From a checkpoint of a small masked spectrogram model.
Data: trained on melodies that start on their tonic, played by one synthesised instrument, 26041 training examples, 148.9 epochs.
Rows from block 2 of a small masked spectrogram model, named by matrix and row number. Rows with one number belong to one neuron. Each number is 500 + 40 x the weight over its row's rms, rounded and kept within 0 to 999. All counts start at 0. Numbers have three digits each.
After each neuron's rows are labels from the 100 clips, of 14848, where the neuron reaches its highest value: "peak on" is the class under the peak. Only what is clearly more common there than usual is listed. The data: melodies that start on their tonic, played by one synthesised instrument.
# fc1: MLP up (model.blocks.2.mlp.fc1.weight, 768x256), inputs 0-255
# fc2: MLP down (model.blocks.2.mlp.fc2.weight, 256x768, transposed), outputs 0-255

fc1.260:508455548472487449491466495533545473505554486404578556511559484573540490475497482531511477445409474514510444497534504496461402447527493456538568551529549551516513627512484484477494571448461533465509512523456503445514538497480491487501491570520455502479494512425507520496479449476546536510559536573485537472538491471526502473541514594549518551523495460452528513549497488459499527482468549473489503597481481466521462493492487460477539430465434479552541489486505545535555457569439506492467518434550428530492607551540475523419483529505502486454547572525605428488466502435523466455496489516437566462502462501473485538458528579508495512431540471516512534462550486521413497535519546526495515451493472499483435433507549492526554530503459489519507467527493489431457431494498512
fc2.260:482494526470489503561445523505521407478471519499562448504487575519481450452550545514540555479469521520477450475460541568555534529532448504537555504552526443439523516484433419446452434558510502560443534528530474516455507562552496542430523452475602468521484490438519553504525472506551519525480501549548445479515547510490444515498469492451521506505535497455494507509526506500515495541530511503551440381490500503514470553473502513430548442450529521495546524546478511534522475424502464474478528526536517550497514470519465524442509479445575529541479563489464448595533492497519407499531501466440514497518545518479455463504504477503483568520419465500463411547496541391477534531499553487519492503440473488460597487522493381428510553502563486556510480503521555549493523472503451
peak on: G#3; D4

fc1.716:528519537515462474513574503550559434470539498439404452488506542532516495439497598482534431455496492494490450482535538505522532512543515494523524490522522493501483483465559440505513469519475493469401497516456508480544446528508528469462471496452464523546506549486560534519534493516480563497578444575518509372508518462476462532526504470502498533480514457567415470480461527477436515467458455563428459472574599541418500444517540489481544491505584584529552431552512503499541551520496505468566449504497554496511496488488514489578472476468513477509440542498482504489506472462409493530568443551529504460529518501536436556516441497577487516471562462477503517395527461539467515507543508536522514465458465582523536510482428503505463534531480534540508426484478473532441523421512500
fc2.716:541551520532476461555543533558534506513512497505433487481560476489509521450504532545462475461540450529537548519488554467504532474549523531468457490509452476451516526491569472477498441494505538542386498486505441577553447564533507446520505549501457532430494528467529522453476482504476445571456448591495500507489527411534493469498575467477575528498487539522476470460466456513509465492512461489534535504458576551461523521429556501427504527517500557537458433530474459391505503505459510443494534459571475519510457559504491505475509468454492492575508468538524467610476482385460497573533537575521475507486543466480538465502490516489490541536521398467489510476526477505447511553505516443527498506452528567484571502549514428523463423448552544486508483514526521495412529437453549
peak on: C5

fc1.186:561494484489486432527462457559488486488546514524470519520454491462484476492501484580515499493518495494446454479457520484477509484514459494504491578555540532523477501504487491459503519531496559616486541506453521420617514533512443461454482549493571500538562511411501605472472501489498560581520465491477569498562489454395530448477486523509483454481554550439455470489568516502481489485488518499573512500435547520456498536532520481443499506546532510482498506518479539501527504505475531489447476558614417477449519495528484475497466481428541441485523537493549492500556524441520473411570460576376508455477518560464486503470517538408458511556561488532500566481565537473471449511493499502545482474481521505411475539511520536506454506439417558516475459480540483476508460485487467
fc2.186:492457384535568536519408530495524527570553501469498504459518492487472488469507428495517464502484503552489485521471509525452514421485403513498484560493512488473509451472465478587495535505544495513517503426520518485563452491578558505481450472511462507469463494539574493446403450422496477444453518521515537534446559513540453570429540464521458516536533528444515428497478561464529560534491469521483554415496469517500496487564486493518450515477513491528469531516575481477477519561475523536498573517411495504528477477485461487476510508463505526548447507564536458527539481567523525539495515473485449480575487543504536522481443504539612464451425581476472572450510434462508444411519481486500519444542555512529472505449519518485522554499506456545549513531498523479518455482543608
peak on: D4; D3

fc1.621:487472463484491446458425558487545487561559467464524520495503468537417398453491463507544478514493473569482514538501499534491475468547432477511523515498495560523482518450500524516487540438477499601410539526503455562487461437523533432484507553478447591507451500485532459488603498534579489477507507518498513424472512503576527496575490487524454456502472468500501475478522483526443472506498476493507537465565564465470480496459495528481554550481496617475465511528541472478532486496463447470505512481488547510529574477446486493520528467609473480499514467503572538491458541401428427499443556568471562443550534462420494568505538500547536605490535507465521555488497475516443437463442458463494497487465514575544541473502499454541477534517483496517500548533494499552454505547489538
fc2.621:520454497563492496568480482533477392583490453511526445503470560476473544504480501496426563509510458571469528572523486469523500502427504509463463447485451481487530546499518555467506502453621504517547491471469480508580474569496447383409585507494511557476518498550496558480451491472552453446529541441511451485454472480489560532493547476478493471549447482531498474505472565458457460455477520488497474521523531481522530488417492598478504522430537485515495496515559465505489422492483436574487500555529486506500526516537493477504482482520503446474461533472539526533484495490536477444535475460566468511493510415478464567471508568505433504489520495550516570541502528539431533515422473485545579508476520538538475529567502489474440433596527430542488520524540501483471526556547547
peak on: D4

fc1.422:536499519490461499448491558426476424442555418502529512530430535602538543499552502492491474489470500519472521456555557540556455457564485521488486503435510449561447523523544523424498430438499473509503462501503515509562564464539504525533521482502425519519362487491527476474465500563518558467452529530526490446492517560477455507584539527444548469492499502490537485506509423506495456490460488504554599481545448477517554514524472375555507499527548454441485515481509472509507501477426547535532508409481442528474560437546572543500472534464597490514514532519446533558425531493489444546487518475474494481446514544448501473556478439494468562519512475468484484469485476499563506458499491467470451507550478499533456469519529521560518509505532518542574532480550539493468556538539516
fc2.422:497495536468449527514508489458540504503511475479493474508547511486481442437515442450408578467394515525474480498505556533479497506470517444541518464488494521491487529492478493495444484502515492507524585494579518484484505506568513482518469494582524515449497584476498511540395503451551497485600614451585481420511507534507612448552554483508411480527433516498519470498449477544575496486563488493565485513471468480543458601552501485526456521483546422490554518471505403545536428484518475477538500508526479463484440516527532531420503526533524463496490487474519433539482497560501437532471547527429486508538545484425524465532465501547464524486484505483428463584488521472522517553537420444444525445483522497513450477484485546493487470562524509444486503532482501562504487506539445
peak on: B5

fc1.567:449476517524478460507564531489529474469467475411512476473511504517494511532476493528508502552470514457546541509498502514425529485532495544504447533521514539434474512515455477465395511555552473557494448508539540460501537459537448488443521553497571476455436589540417528578470510491500471494485450539492503526492455526399517502498535473489472535518484509467434555473534553556464482454564510421486515487530433545456484537484571525440512511426554582441485475465481518541556464540441512484506567538523474461511462552572485485534542528469406517430534508484498494519533494531455491472466483554522547477545461563558532506550472494425461449547490474560510545504526450415558494472468587459527500549524498446490487470519431537509535511543553432529476485440513430476483566490504596
fc2.567:538507450482384539505440459483455506595491524556474494473451437514526514494501513444549491494561571482504494465586455496583546512495467513513516537514486515504560488482410553566508517455464501451479540528525500517574448509442546559515456467487427507535513531476575503485525552452526460511488489492473516534484609517555455512483445519577510481557486501524517478583477475517488539576484498517501454497479542535435484562516487491481463558491517504417471520455508508520432560464567599430466547511510488531467447441527426443456475419512511503544492479452538546459498525520509496538462511487490553538487466468482477522496507528521511442467494535468448497555510515597480445471541463430488499470519477514438524527410512497511515493520495537463505495513456488497547369569438534
peak on: G#3

fc1.255:507501483527453485496444465511420540495493502433523557502504493471495500518538519489525445511537464469508501475518506475521433561579523426536539515451463523389498433511617465461502471493540546525482437500471523449540470553527436519532482468536526560489502439539552492480487568525457450552494427532463512478471496504487470539501532482519486556476484510406551433472492485495522538487489568534489539518500573563427517483527564510569513563428452486528480481465529495488465532462464539526481481555508475456399523513469497434528538487513464451522493491516529469460490450518484563477616392529480509477507521472436533472468502464493530528432559516541527542439510452436437525507579505431528533499442522497510490459519480553497489498579516467585490505545554539485500501620471487
fc2.255:496476515455430467486486421524496468507501458471517496523455485571553450515438486512463504583428479561486518491480530401529471566585523493467524443428473443516491493495547590474444500582431494503424522514513504505481495529519511448481473514526599546496545527544571493491503501482493474491523447514457492507548525470514517508477478551481484517551469456484462514551490481600512563549570500490522510519487557445483491449540510504534457474434472523555549526442489471506514481561547579475492502578447484464425478514557488433505612377499448507527553471510514525569544495554483567481497499479495496482474498491442518482462541455488536493501480591515512483456462490506503436507489587516473545504552524524485525490500432433547462530499504500482467470462493513539522455519372449
peak on: no note

fc1.517:500498437472557544455549361502483519511495527471489504572497489449536506486514479476493455448479564415577501478515532528549496496588519534561503539491521522543437455448515430509519493530506462579470500484497434460507497459541489563499490508460515533450482487443498555486475472516496482504464471495492489485466501468523510542487476484375471458511532534459460532485486587471480548497482504526462482405516489538489534473610511454559382543528570536418459537562431505573500503490518588488523544484440456488517501539515459483479484526572493468487466527482572511460510453503547498571489461537459460593495527508555464452556509499460519586498531491522515526460462556491540510541440516551474546494504477463494534562543472501535546526440436494537509522537466444543513470542557468
fc2.517:495478495513558527493517483458439469579495479463516467524563541506529422559440570529525460532450529483505478497488477532514472512536495462434512424515499537481462499478517419503513385515522507490530505527450444506451534471594493510467474510502509519492516508491452572498534478555527475412516533486546511577471474466495525573485534407492504466601477439468526459534459556485475449530527449566466509508518464544520512479482501551521476444514486560532473501512468486526545516435519498535528528543486499405479489529571445519504528505566511515430361480492484549497525491510528413517521535480506503503513526463554525462498527451482471530462457594498471431590395501563558487560510551501445515499513520538498531520406493469480506456503558529601485505503500450477488577528493458
peak on: G4

fc1.26:540463445564492465501541478503510516399499503496508516524524436496466494580482465485549501523569467440493479541534460452466509452585504481450501486504494516555521452500435432611470477498520472489506545456543464501510507550480484500543517524431458515551497527494526493485510490511545528596491544544473485474547486525505525462406446513559500550452516522525472407476568476435457454542490482575424478534539487564476461522512477427488517454479529497506560504445479531442538515509455469435518500458490516502531589526486535519548427555531517516507520530511519426497455415507602438528550485572495588503443545552461483413506490477523530512469526501506477471411518533488488600525482480590573435527476497484482528522533494520532547538417529521518472496499467470456516479523527450
fc2.26:550428538457485471550514512538497577494486523459501535490437523492533469585489511494516521507549520545491503589521447393449570473440498439480486512429514556520565527526442527523469474514550524550485488480519494483487512447516533507441498567525451462519456504511461480474520464502514551496459513465495592462520439546582581462490455460518519490519502513517490431512526381453582485530524436545471484499494438524568477568492536504572527500474461480557584494440567501549457440544444443498571479532512452461546499495472441476480469535491425439502490457458535488518451478496443456532479549470535584519568524522548520490529507433520525528471496424528512547518435473452484553535466510522525475517479523554551503466412464440469474497542570522478532523495477479463486456474522479
peak on: D4

fc1.50:487568486532529423494490519458549572525482576481510464520458539526519503536477455489492505522516561409539461468478493513443584531497499494555482541488541544393518455548476491528488508541513527588430465495523490419541433495513520568446514551452519521509418485543569451505530514474461507490448406475515522525506448567461522513529468490494416383491533520480486527561527519443465489458525442533560458467483559522461523526493537516520527560517520424495513528475442453447552494507486535536508459489455447483527519504504441516498473534472467478491467433388559447538507525482506477546573487535489505518456597484469457542462467476462553536551467495525519497477513440574561427506491412529514521508619489529497480575476502535500481510557524501503535494491464490526501511536542480
fc2.50:437518556481547409514501482549519564471437546561488497508470543551504458535557521511501515543541455464496507519486517471491547504522501480522484478486560511469526493533513474549509461580587565566476473502578476459489474465628497570444487529529538429506483511499507527485462463476446544496501442532487468590512464454496482542473491452463498476427521569495523450529454427488548541555555467452525472430498483524496463507521576483498514495517421500503509478525459454461402483539436478534524503498542489544543543453472408453418503535433485481505504483532508459539535525504550494517464533479498488527542538574444487469444456512508590571563465509558445534473506493466550472532478525521533500531533527518504455478386581453443433446497527523507568461475486443491477527467469503
peak on: F5

fc1.661:516423464524454559451539440533462541471539524480492447535445508486483475511484541513495469561506452531539477540517479442514513537511571480510517572458504540486516499530500410454433467581510471564449516479458523522494511448520477484476527520535530533463549491510495527535498439524532471481509465504504562572470494444464509513576512439539459469436540578557496466514496467502511482430496407554435473499466549499539451480482556529562544571529484489516433538572551495536445448617438499483495466487588451514518473550477529418521470505466469428525546543512562470468469570542439509554526524519476502486565483570509496642475520441517509495465557466536532457506486445538533559511466520453482470532510476492467494488443496505423512556437488423466486489495483493469468478534524505
fc2.661:478505562512469470493522498536412523495439480495522476551533476454523528465528496522497504530564557524559520501509489489470494538522489365455475564571495542470528502453493484470479459552505468483498523510454501536504562406496456502450470494532578521465542488545500438536505468532506468474386534581531446520550488511459499506548498512498429540455498577544470488458448509520451442442483492510478516473498469509544505501465481545530545575501479513488462570518533511492458487483483497453466473512496469580449496560458455509540482495469419501530616523427578551479514549596492469537487515437497536505572461489495512551505454446614448451520487505506493574477508533466487596488430415513471507502511486451530437520535523548471433492503481496529560583459544484499519536508492438
peak on: F#6

fc1.113:502478464538452512522490489452478493455504567500495483560491463480463479526553471559528527466528496487498493413474487497490542555474519576501479516467473477451533445477470439509494478528491548518470488491527512512504464507509491486534519526489571519532489557541546587465518512468497552461514457496502488501534492537509494410458470442477489562475471525608510550499441501484492542510457490518572517454502494511532509558436565498471507572573570522549494424532451465438480407568468514507527529555523547453538544514452514483472455509479550473533502556564455531512439480491532460480612486423546464475504553516537461504446554504454574397479464414552481495436566491396534505474486527507534527499508499456527470529483518551469502442407536434479440510504456414480496568560437464
fc2.113:496462504459512500466438524559453540588488415475503512490511539450555539436455529450454483537509574561526509592473484471552465489487481446522525506513523497540467499486491560516561465505498471439500515513488482479445547473535498551494445492497479516463541464489442427540487480547536450533487515446466513498457502465509528574513511557529493454568489458465485508515516584518527508476535480523477497509458492495487474431564444479519488413460429447465468550447527545550542580464534498480511473508441479549418456512533444560524539503541427553491483415460532542443546533516469557518458522539455535536433476448507543499554446463513456535502570588454522440596456482594502495520510487478469501479433509567485511508480473459511520528554462537544576499532581556513521477430544483
peak on: F3

fc1.730:539479493483587519490471520476493538454494542514503432543458466549514566475429543498493526425464511479474505438545426469518519525464483515523526487520485532426514434422454476441487536467475451490532398583460453553526492474492542460501539526489459488525443534488534536538527540523511456530479518439481467494488527497512459520533456516559540519481495506518534431466438512477457544544405490533571453522453521583538525465423567502532480512512569509487539516481496556486477489557542506538538494456499555523554494473532452461493552516490491459458476512455497461522518483579515630519597500476547465521503531519583381490517521499478534429425440423504533528524444540459554472512508475496542568491516459517391517520474460542549477450553468524506466504474495455465506514496459453
fc2.730:465553459577459502556517502500462486486494428493516551502540523520432511455541500485489476531472549503521522617441568532521471436549511473495498508520428470524495546560545493518498512501536549497506568472518516426493503567586434514469435518498509512510524493513477491437481485475512554502576525558579508560500463477464562471435521462453466486444509506460515504502551521511510497473585520437554472522501482379471421519567413473448507457518442473465442463545490481536503495471553489502562521567496461487442444525527517486487475468554509544509519517547499486479515531418467407463490506535429478451456429481471578548467449540492504504567518538455496494443547475523475514511456527494472481514450520556613530484558509498415495469418540501504494499486535567518503509496477580
peak on: D#2

fc1.519:489497596537447478493572506515474508561491483536532581518506391520444429422516589493539447531499506546420518457469483487452420478462466514518526498492564489531444523445482496509422501468502477496557528495530530506602503459510476464474557479540446423472453530483541492479514462503540541590476533525551451485542496535512454506454506543494522541459585512502500504523509540429478506484517502533557533499573493494481520499524533468470465476520511480585556525503502527468552448512489593445499498521515434485475488428560453554553483524545521497549531486494529517512469473467475523465476571419492492454479392559465497523451451493536494496485574521480460540442594528517496509562540498504440453472529488468459495431470454541513487518493551451434562444472492469458449508429480468
fc2.519:548500437491494544528443535540496538479472472472457443508491631477543554559486490545452515485454547426592518561560468450563552476492514516420457491477418518468601460558555552462572450460464455504475524491476492528421498561541504524516516518503508544533527492456433509535477523467446517435553446494426561507431516469521563457544464461528453460546396442489478545530510477547508512457479496485476507491470526505475493533452481556527487539522480531404450486490433500603486539448522444513505510507470510498506522580457515444488510460467493487464498482428476462485563492479521489536517489553490524498513525467532516470534524497474472524507478466539479459570408476477571508468470516483543533517477579564509517573498521453517485453508434549523445536494503517560538480554517503
peak on: G#3

fc1.48:473412486499544506461553549456493502480485456454480501496526498505538526559544487486510483532441563459516597523479449549448505507432563508472437458461502527432451571495579524542444534501488562469509502501492585521403553462465530477449512445444499539494498541541543425502503532480515549525514517426494479525431508454521493480606543507453536488504502472524602515469509551386467444442483545489554512473504499516417476497518521401518592496543496450503508476472535518504514537526510504508445486504508491519522464558490526509518526486545511561483498462542532444450461485487503486506534494442473468438472569492452510491512451509516504539610492467507524548533525421548433516504468497543461516516457465534553479538506488512502493532545541491429474460587632492537488523526547513
fc2.48:539466494482541461549525526503525466481481444453461482494550506509477519549451475520442457528529477541514616576489542508448492462472527512427450470512478463569516534489520524454483470486480553503493481493554461473443520497476457525535441513574440474518532520523517532443481563478471489479466390514563487558462500468532479468528536528556476522496461518512509441520423519527558484524454522493550493553460559442563429421436526536506471470554448517495413511488527485558531575480539495521503501427502555492515441517495511517438511468587535491438501494448518533502501525447543432471516503540461524486425438489578526475526452506527444481549480520492457516545490562457473484527487539524491538462433536566538537517583539467494470421443469539512552499503638465503556519460462557
peak on: B5

fc1.734:580536512512598511493492477579449535452511517498541459506490541443518514496505560539509504483503492491518503495513535528569577454567462495501536449453492499551495459529505496506595584487494526517440405475490496456469507578479507534450493474470538582480528466456540482564452474476451500493512591418574534486491545544545547463479420548569548492465491505442525503498527504488483585546475542503465570428464489469432492535483540462534482419541498480535513493533498453561538499493529512480523487523562421552562452483507539499487444515508545430498512492507491421482435472581489466536421513478425446487446552448505506513534490503484537498514536435529513447495493513590490515451508437444516470509523559521539539524449503503493498529478470440469516458559467558502508405540510449
fc2.734:524523513521518464507486487499512448547461528533497462490530480519553536501505452508481543461481488517531466520490509503502465524508525521508493452509441487515572525479487447571586505489510575537557414505511533455543481568531469489483429527520538506472554495535440397535524527513492474440519492488569496510503453480540519521480543562542535511509457526493497439486526463502529593518449500543457457489411549460525448464481503490554536418491520606506436511481436486547543518495527494477510414511479451541588519455515506516446440421508508490441476473515432364535538558561584478531497507425460508510512548506517492450455493560479555487555485527476577448527441564512483473439491495410509534511430494542520522488426554513497582485471467514458503519432500523477559424536522495
peak on: F#6

fc1.81:435488438451560526516486469535497510466517527514479480482487543489525401491451526502574480564516538475506481481433417493465517460473558557473505492513544554408469462501453454450444547468538452588517382441461546478550461469491464461542470569522520574525480503516492549495451457528458513533427556480499538492497544494487505526539492521512551554461526487490563498426494477514537479493508427505529492460568447552486518520541531466454459572524522569435412510528560506502583494531572506481495476459547500541486453439533531496500568468508428461538498517523504455512545495519482473506573552535464477533528510527497521535461558536486454536520477515544561560427429445495482537492415547447498526547513481506400534574476547488474500526511465462472510481490558469436494547526515515
fc2.81:540456459583569489492515503421498513478587488511521490485513556549507450481445541430465453471570529511525476494402478527450573451520523481514441500480423514486501482517499485564417496506547515550507481483516484539449451499574501554549436429460528493512479524457570506498441542495505426510483454506556508551454524431489567506518517536480471480584515514549528465517498499501514477527482474514463517405441514572540521390510574546535482549483522522504530480522631423529605490509525490485436536476534499509561428491531489486520466465492495502516433433454452465529515493438536482560498526478482504520530553513542482540453503421489564539510486428536460549528488428499520520505469535512450527494523482509541524504539494499464465526464448437420509501527481509480476466504566554
peak on: D4

fc1.208:512547488485563503497494504481487479441523510462460478582518492523567519614507498472453520465425523471497439533535536525482490558477465460584505539479435489496500440400572500538488526462539394576522515509414527502489461469533520511481432448459511486501513537515488472532502488462499549482511540491470559495516506561485471438514465463447471565439488447564540542524536476531471499535440528450543476552472515518443561566534518533470485507476473473543519470497498487527517495536471519497508508491568452498445467484432503570514465592495544519476442519492503441493535536596541486531469491523495489512534521490535409513497442494494644486443510553411460497458520494521505532524527406588534516525534505460550433505483506550506512568489448488449431438559522477486470493563504478
fc2.208:533477475438476516575464491484517538445491500516503477507525469513477490537516475473470456465474534490618433471534498507536523498521542440444493492476446513503463531545456563484503420521528424507472478484501533558534504466381569492459474417486537438469499593450412542488525537505449510504555483477553460540516429550464520518540547465577522501532485487554442535546531412515477553503558477527480475556492520559485557565477540529463472476532450491484543486532492505569558611441435515508509504515469496461486507524452495496485517388538547486438482463484482509500502489496551512452542481520537533467529544457504488400534539512479463469453430535435501525488528536531498497476504467538482513564489495562508443580452479475552559501534474549507483510596512474562440460541469480
peak on: F3

fc1.682:500512496481430552414483522479491510444529484472511491538514432530513462530522451560490544541485469460487557585442438499516506463512532481453484607493510503540469475518556463475457437537463555527470524469533474544499494573481459451502509471452486466452537505501549520500440537479553546566538482451457470494449512435488496473496555524484561479422507554538530407498497516479500494466490483525462513511495492479449486512540470444579567444543479498521468481546578461488501521563455530498420486485616486560541523499503544458516513504498502511525514534569497500544440511469458464514510454605461523439483537544450504538524450456556561535592493562487472449482583496510472543469501569547462455501467483537550495530519535510437488535473439445396492451503564443535516460487575533
fc2.682:484589449524530535545569459523527415488413485432464498467481540554488518505495469463477463516466471535509567584512579511519496524550440485429443476512435534527557466523570490504525492536508534514526522529501456454494544445480490560493405514471500467542520420480487531547467562471471508496511507558501500499457529568481488442498599509483465505478478440595437456550407478481547544538461540488521474543491585431545524476438511512521472523488491467490478476582494468542493481522439487511466494502505542531475506504439587526484480450523571531508563480454498572429503594492458504498506451522491541518465481474475485547478413459523535495565479500502424464568478515486420490461515500553432545464455495529513444467542536509452509452509509505466480481486569495501482550541440552
peak on: G4

fc1.369:482486538451519597519556442436512539543527555465523546552515506530488513422526577489508488455485454511538478525512513480567456502561497507532493508499563558494497499555513491504424456543416484459416550474539469474566485521490548450475525518477506551498492513502454380468482505487512454457461519534546488452541553510463503557478509520453531520500569497482490497515464425558422518536479496532512487524609483466500535469486479491405573522562516502536474512492513551495557496490504428543545473488541495486433538451500512524442459521426457430412524438458528514474474449546431457528572465542520568437471473510512497566540478482469464484473529505514479532494453468505565472505515550484463430491521443453405479486503444523546550546549486459504535483495576498481510580427480486
fc2.369:508481580466425510503536487556490452474482483495493428463467517484535508539533577467485515539507393467542565506540458518522456515483500538487530456485525512510477531537520472604553550448552432495544389545546484509473535550572474618507449499457463491538572505572574491563446551524444508469542504449445504510565525560488479577516459501457467446519504533516464518479430516546567534475549443555486512475456484469536479453525447448530535507470483600533403439554483494482449463454454582500551455515523505502525522499549518473533525482533470521503464498444530506492505510453537468492472568468492498567505505447494542515492476507509541483467509503522486488506447499464534590566483453499468489439503505501467412476424477469491516448516466492518514488522500535454540485420497432
peak on: C5

fc1.40:423514487478512551406528538465473454491505577516460567530435528466548501495506548515475493538545528481515524447560471443558498430535525527435499463385534486519470365583471436476464535526415515512486491496597490464559512462518517439415466534537486507457500455522557508504485481526469536521555477558458513489433443493514525481464489528491495431486519579441539498556519503466552589491461463456512509533541575445530523479521538470490503617452496528496444474492457447455525551504495521586522585511524563574516532482488520556537387555500524464513589550474486499482465490481496508504516550453537531514460561469452459486499524483502486478511515517560417461476517533490494479493489498461484443492475475508495493511560518450474521520465541486505526491480491456514471475495458492
fc2.40:515434482482462497631471468546580531474491427536518460473530485567450458504481423504558486471510427496461468497436530513435491556456456501501463525616474514482540565440517490530519484501536442493525508484445577534454545485484502594593517463425519478489470528446433509519524536461495459528460572437548521548549541505484523522539484480556497573521513432531443482485452468522481431496508469517494478500478455538504511546429515529529528432569488525482553520519562470575523457534476482421490482518481483420494539482530470429460540515543477547511401419513480486505528458523564464495492544486501459505524468589504550453491454508522516540496447559478557526534433462525499531522456507551485516510524533480509468523421456495500535483520491485541494523522517583505470487529564511
peak on: C5

fc1.395:504566414486486495507478522453462511529479515516528483499543560505501449477515575492487490482546433502525504537481598556524534533444491510531514477496475545492480505442547511523516505429514496504512484495511512494484440469467483531532439585469474582507493394558500407500463497488533502498511480445563484564519481542494522463585429542472417423488530491472561561459515556532502488464478436512515432425579512424517521469574500501539501547480507509458451459518473416487532447458553463501537448553467501515495499485454501526583477509535446471538462486516467538442521528424407532559522508502508488540554532513442519532476520482547505480522498505519596533456491431548534455509418443502501461453541515532525568478519450504513495452508547456475423536504429518612545525508520526
fc2.395:453463571497491496481520526510476475489527528503514458493474476499486545519489494517535554486434583529492489521507408465481508525533508474479549481489494439496534524444421519427498496546493477481522508564496520538499466515511496490465553461554489421491507579470505561526559499526487482452517551509456497449460528506586446504452540387522540540462515453521473415563521464475503495550547549467481505550424500594483474525421498492480473427503488531521586549501490572501507620523447508458478554446538467471526508451525463493461513488489511547466488544471553460558468500556575452389477503483495513475441496504516520460525490451453479534452497523512404507554512585456434555487550543543530529519434507480511461550502535506520499545507501514555539455578546491385448517471523462
peak on: F5

fc1.728:563420524552499463426490537500507484538522571549500498481492465470445453486519534553515453519441530537509499470530465515453518456558528475547447530526484539525495457501474519454482514531555485422404470481579543507452492470480565423544500535452523495541483482474526516460513527486553532469490460576444506456468534546502506492454457577582539488537425464507479437467566536493454500542525427543450580458500557501494474472483548508481535479472527461465526493443496487443515496460494510493492601571483472489562516506467464520564576543595553455520416490492501508554494425483521447520447591510524540439508492546522433473484588523438482499475537477554540521443527540507553549471560499564559537513577509466465518502488511475520562495496482477460472522438473411510496492514508499
fc2.728:468565457435450537505503491474526473450500509443523567448428460492578483521523456465562502478603513574558553534455508463512609522423470547515552555466568534492498457492495540551524460461449576496384532442527466457501524456443509481461497513559529474475517526490414503507513435513476548516450463479470584488486480494518510470543517516540493537453517538511478514481491503475571489457485493458514449504539456532499523591558529464493463521483497520435517477462445457522443532472491524529496528515513525517528471507469461514475431407468490495510557527467477543498489564489432566512477509551453575512485500538464497441549487491469451553503489523443504591523416517470448490524533494419478513522465448539552504528533538501507545520456486524490537464530559515555578439563427482
peak on: D4; C#4

fc1.729:575427570511449437467468507541481494501482429548522534517438529485525477475471526454523504425449515534472504433522514490551504548534505528528492517499480537578560535527509530526473447576474512553515491434475527499460511488499520499447504491507489464442485498519395454494491575466590522550467429551515543540509536427463529490477461469517502531459491474516536494526496482500479504515475513494512476433590529449545516488481513448568449453530514508507510472564516415534540467463568542537528507462486557485615503482592472453479526544447504551472532523549484462540475480505530489471518519457549485482493477498483415504461504531519513559490437543562444505399492467579525496450510513485586522456570462536506464523479485552436485591493464528529437453564431520464512551522412463
fc2.729:515458560462528513562484479477552484540471493488441406564535479578466541476491479557372521440465497531517518547461490488570529457443476506514483418563503518489501498473466469523509445520450508513456540518482474429492572440513514471505508519490496453533599515467498443510480521443462525500498521509545481544515489541518490417415486440467540443454515488453516465464549469523533541493542455499522440442554438523511505414478539430474467469544552487491507543482519598430544531469577489519550505445439560544501490459445488529551488468533538579413473545529525520507546462572432523455469516531547514524512458509496493531520463564456498539496491456510519514470561463501520560573468493545518559427521487527537519507496511530447519510428429480526530481572452476544470521535486510
peak on: no note

fc1.218:481431514454522487478422496479468522497536488544573565568454544436529534524544566521485504521451428542446512544514513472457516556560614499502490525416476520519471503481547523521436468461516453444522509440493567469468468509494463561473534528532533540510422489547527473505522555531506485503512433486498449472485480423514503483414501455450366467463444513478496500497524528461454535549527552475557482411544447510509567534451470436568516452506491495448548471516481536518517570537604573490553455495569563529465590450491494464504541453465476502579514529582512516503512505531517433522528475505527462573543448500494479527559544546438563500463508459512526498514457456498447488486485493520445484507437524507518474475434552511472492520501488492504490454442474484472498504547485495
fc2.218:558434500573536511506531486541552531493496455490499411513527449516477484559492463478450567405485474490413554525442484446536568395556493430612493410522510515423526500499574539539572456473451498516482518432477500482531528393508483461513538498497490440474502480511485465454495486527467540543544511511561502562509515529495549482469538465481508437461572528476429471468503579519575493495504456522526432465500521541487508566498529432524436474527549488535532492488468563487478536516569555503529504501442478494410498534479562512497419493517514576487512502513518529551471493556529414457504540435509557537456510549532445481533489496500445540458489437468468480503466509548504468507461497525524522519546526469394521559562544513488495471496500533498539497494463455540502546471521486
peak on: no note